Weights of a small sound classifier.
Model: 8.32M parameters, log mel input, arch inception, activation silu, widths [128, 256, 512, 1024].
Training: soap at rate 0.0044, held-out accuracy 94%.
Rows from block 6 of a small sound classifier, named by matrix and row number. Each number is 128 + 32 x the weight over its row's rms, rounded and kept within 0 to 255. All counts start at 0. Numbers have three digits each.
After each channel's rows are labels from the 100 clips, of 14976, where the channel reaches its highest value: "top examples" is what is common among them. Only what is clearly more common there than usual is listed. The data: simulated sounds of rotating machines with and without faults.
# r30: branch 2 reduce pointwise conv (model.blocks.6.r3.0.weight, 128x512x1x1), inputs 256-383

r30.66:131126162121121064159168130140066132137106147142166188151131182129083094154194087201108160192138154112089126154123139116182158079168155086122182097134105128078135147114153120122153128119164152134121106139127124130157154158109089165085087113197128147122085128134144127129094144117120121132137152108179127132142131110127115127141129126159103097114133096123188148113128111105181171127097
top examples: state: normal; electric motor

r30.20:112100098131167163122116229167092112115160165151227205097133144156133117101130094146162144157159168106148134142094183128162179128158222106158146122170174108119104124140146133142173125156207136132160121141133103160125147132120140145132129087155125140141145142129150114115114120140150113120117116102111111151122169140133101137141157135132100093112117106142141118160115137087142121099117
top examples: pump; state: normal; text has "fault"

r30.84:113127157111148136074114138104103065112105111087109187163157153196145153138008090112095140085087134096112084112107122150147130093136075156091102098093120099153092130170139130111086122154197151138144161114163155103132115122124106159150137152079123148133092163148110141125108176170069110121176151162101146158064158074130106149168127142161136116129133091084111112131087152126109099170158
top examples: reverberation; text has "room"; text has "reverberant"

r30.106:131083123164066126100137102132144141112119136146124149102120145139086200119100173093098073135109104101173113135119110042102156116157107136137120120121097157128105123178134132136122097104160130081116123129129191096169121154138106134103171161038119136213083092137137163111134146157100112126167146176125176173122138130135158156140128140155144143135121132047140123130143180139118110183099
top examples: compressor; state: normal; text has "fault"

r30.51:157113116132102143134133136149109080150198121122151113089129164085149075116094073120090133151151117112079127131115180090117126114109127139105132170181089136142101138082136136104131149118172144100141218068126088119111103125124098137142132116164180100111105173147158158198137129128110216100131097087128162131149133096091115136130117113124110174119133123131143076081123100179096103116139
top examples: bearing knock; pump

r30.104:100093115143118179115118146133106105124143114099160146091118125099160141092074093191172094128096158130094096113088119150191174099111107122123094139165158061098101138110130129077168108169126145145087141095115108109098153150132038128143112147146073103120142092139125092101203119130073078116085085116129136096066122075211168090103128132088164126143078097147106094088074106081181124092113
top examples: state: normal; text has "fault"; pump

r30.0:096105104113114127094109169152144114099112144121152166088066125126122117153084070099159173171082178103091135114089128108129157064150147122168125102147129072129159114109102124109146132119159175156112120145088110102139116165135077133130106132091119143080135086166132121076089153151110102141122150133158112105096104090209138100136126132126107069116100095141193136134152172083235140109097
top examples: imbalance

r30.10:118128125108084137101158140128166090120129135114150188149108169151148113116026085165079131082125151095113093142125108068131143073127105121116104097079135114106133108179105105146115123146205145139125133104145161111150113154132096152130140133074123170145125155112149160122119147165109105101181122153074150167120134129128142140187123137161147121131123143085121111137100162132136105151138
top examples: reverberation; text has "room"; text has "reverberant"; compressor

r30.24:149140157107134146115062142135090104136089145093102101106118108082169126095126105158121070135121155168147127109097137125126127182119123121128170128158171134125127120107108157178141145103134144211118127135142132119168096155176169114186106181115127132118096120127095149126117114085139107092170129098145121141155121157180175142142107094125137100128085099157112093146116133112172121112145
top examples: bearing knock; state: faulty; rattle; machine: piston engine

r30.122:118124107126139127056136132143073104117184140142172165107110141133154160114108174093115119162117183135118144123136122126141152149110223143107201109150136175132084137113077144162081104165168138132133113128121099120129111076115159107180110153121099111109142140147168124134125112149207098123108102130134161126121157164159148120105127104115127134165100100095155111063052136139198110092099
top examples: pump; state: normal; text has "fault"

r30.78:095118082087082136125147149167151130122118101139181130143136112128114093144115079118132117176132171091109154132082127123136113118119164088164118113074114065105090148168138134120072100145157106071063114195116115153117107080139152140160203194125098064126075115124115096074089116123143116160098107094164116076153147149190179117080195094097178108180117142130131106150076117147167191140103
top examples: rattle; state: faulty; turbine

r30.26:127114110097130134098133202174168109132152133149180211144113150131074107075140093090147173201097189140105132098110159128112160097178200124189152114144134086179132134105117181111147115131207166116145105137169088133113105144108114127122119128129129123108174102156168091101102112110131128129087125120159091072142161151152113134094151129105092131095115137158148099148087144113193141081130
top examples: pump; state: normal; text has "fault"

r30.100:136136143161108073143065110141173157144122137190106112057088074102047192136165153096128079132093116135111104125070120059070120143143136158189153147134113134103178129158124153144130161122099120124148096131141159142156119166105148127133160081116087092153129098116156151123100098126103153155094118125121162167106107138140147153199149149153101113095144103151139145086151149112078128147135
top examples: state: normal; text has "fault"; compressor; text has "room"

r30.105:125132170137073121209145092132095142171121112163136099123127139095118132117187122200123126212110133130077158110138131083134126123157160063133183127168105094109186081176139177061090154161144133079118062104149158149146155118079114142176148091164093113126149157128112149106125133093101059118138107144138178119114108131143080136107131116137114065133155088158140163123096101134113131187122
top examples: electric motor; state: normal

r30.50:084122116140179145142084098097100118085108072102142131150163109128163086155165127149146146127109160096120128154131189219180183160098147104109136136128155149099097094144120105093167137117143106135130076152162079106138160172133091120126142145133101146149143095163136189080130157172099140157133145145145104137105128084118095109143160154165135075119149099125125121198107134112164164151166
top examples: pump; state: normal; text has "fault"

r30.71:143116148155115127121103109073058124156111106135070062071192105184208110186127151180163115106134162156160106135116161160182136156136122077108141131126158122133140073114165145117134171163096115128103117103169057108160181146089085129112118140178140131092177110140120144051160113119129067124169067124117128114119139165127111110169113156103113147082126140155077100138110123137138141137118
top examples: electric motor; state: normal

r30.74:084108141079094155088156102108193140136120091111164168121122109138126128143129143074162151104139170102121111123082118120150136110108152169143120133090085098154096149124057106109091156083168089126116101195085142126132132108149064131128189145077109107155161110147158109152126134142107134215168155135151147115144089088189110134117152116129119116116140090126182116123132155138105233137113
top examples: state: faulty; squeal; rattle; grinding

r30.81:122117125082103104110075105151188102101127156147083119165099144135103104124125102145093073136113094112109184154143135065148135105133158150133124131142137101093171164097105086071097128078107156140120112126114133115111117107125142158158179114117146117127082130115169110144125127133140141159096110122101145095143130126151084134096127106141133151137173092109085127145113110177088117096149
top examples: state: faulty; imbalance; gearbox; electric motor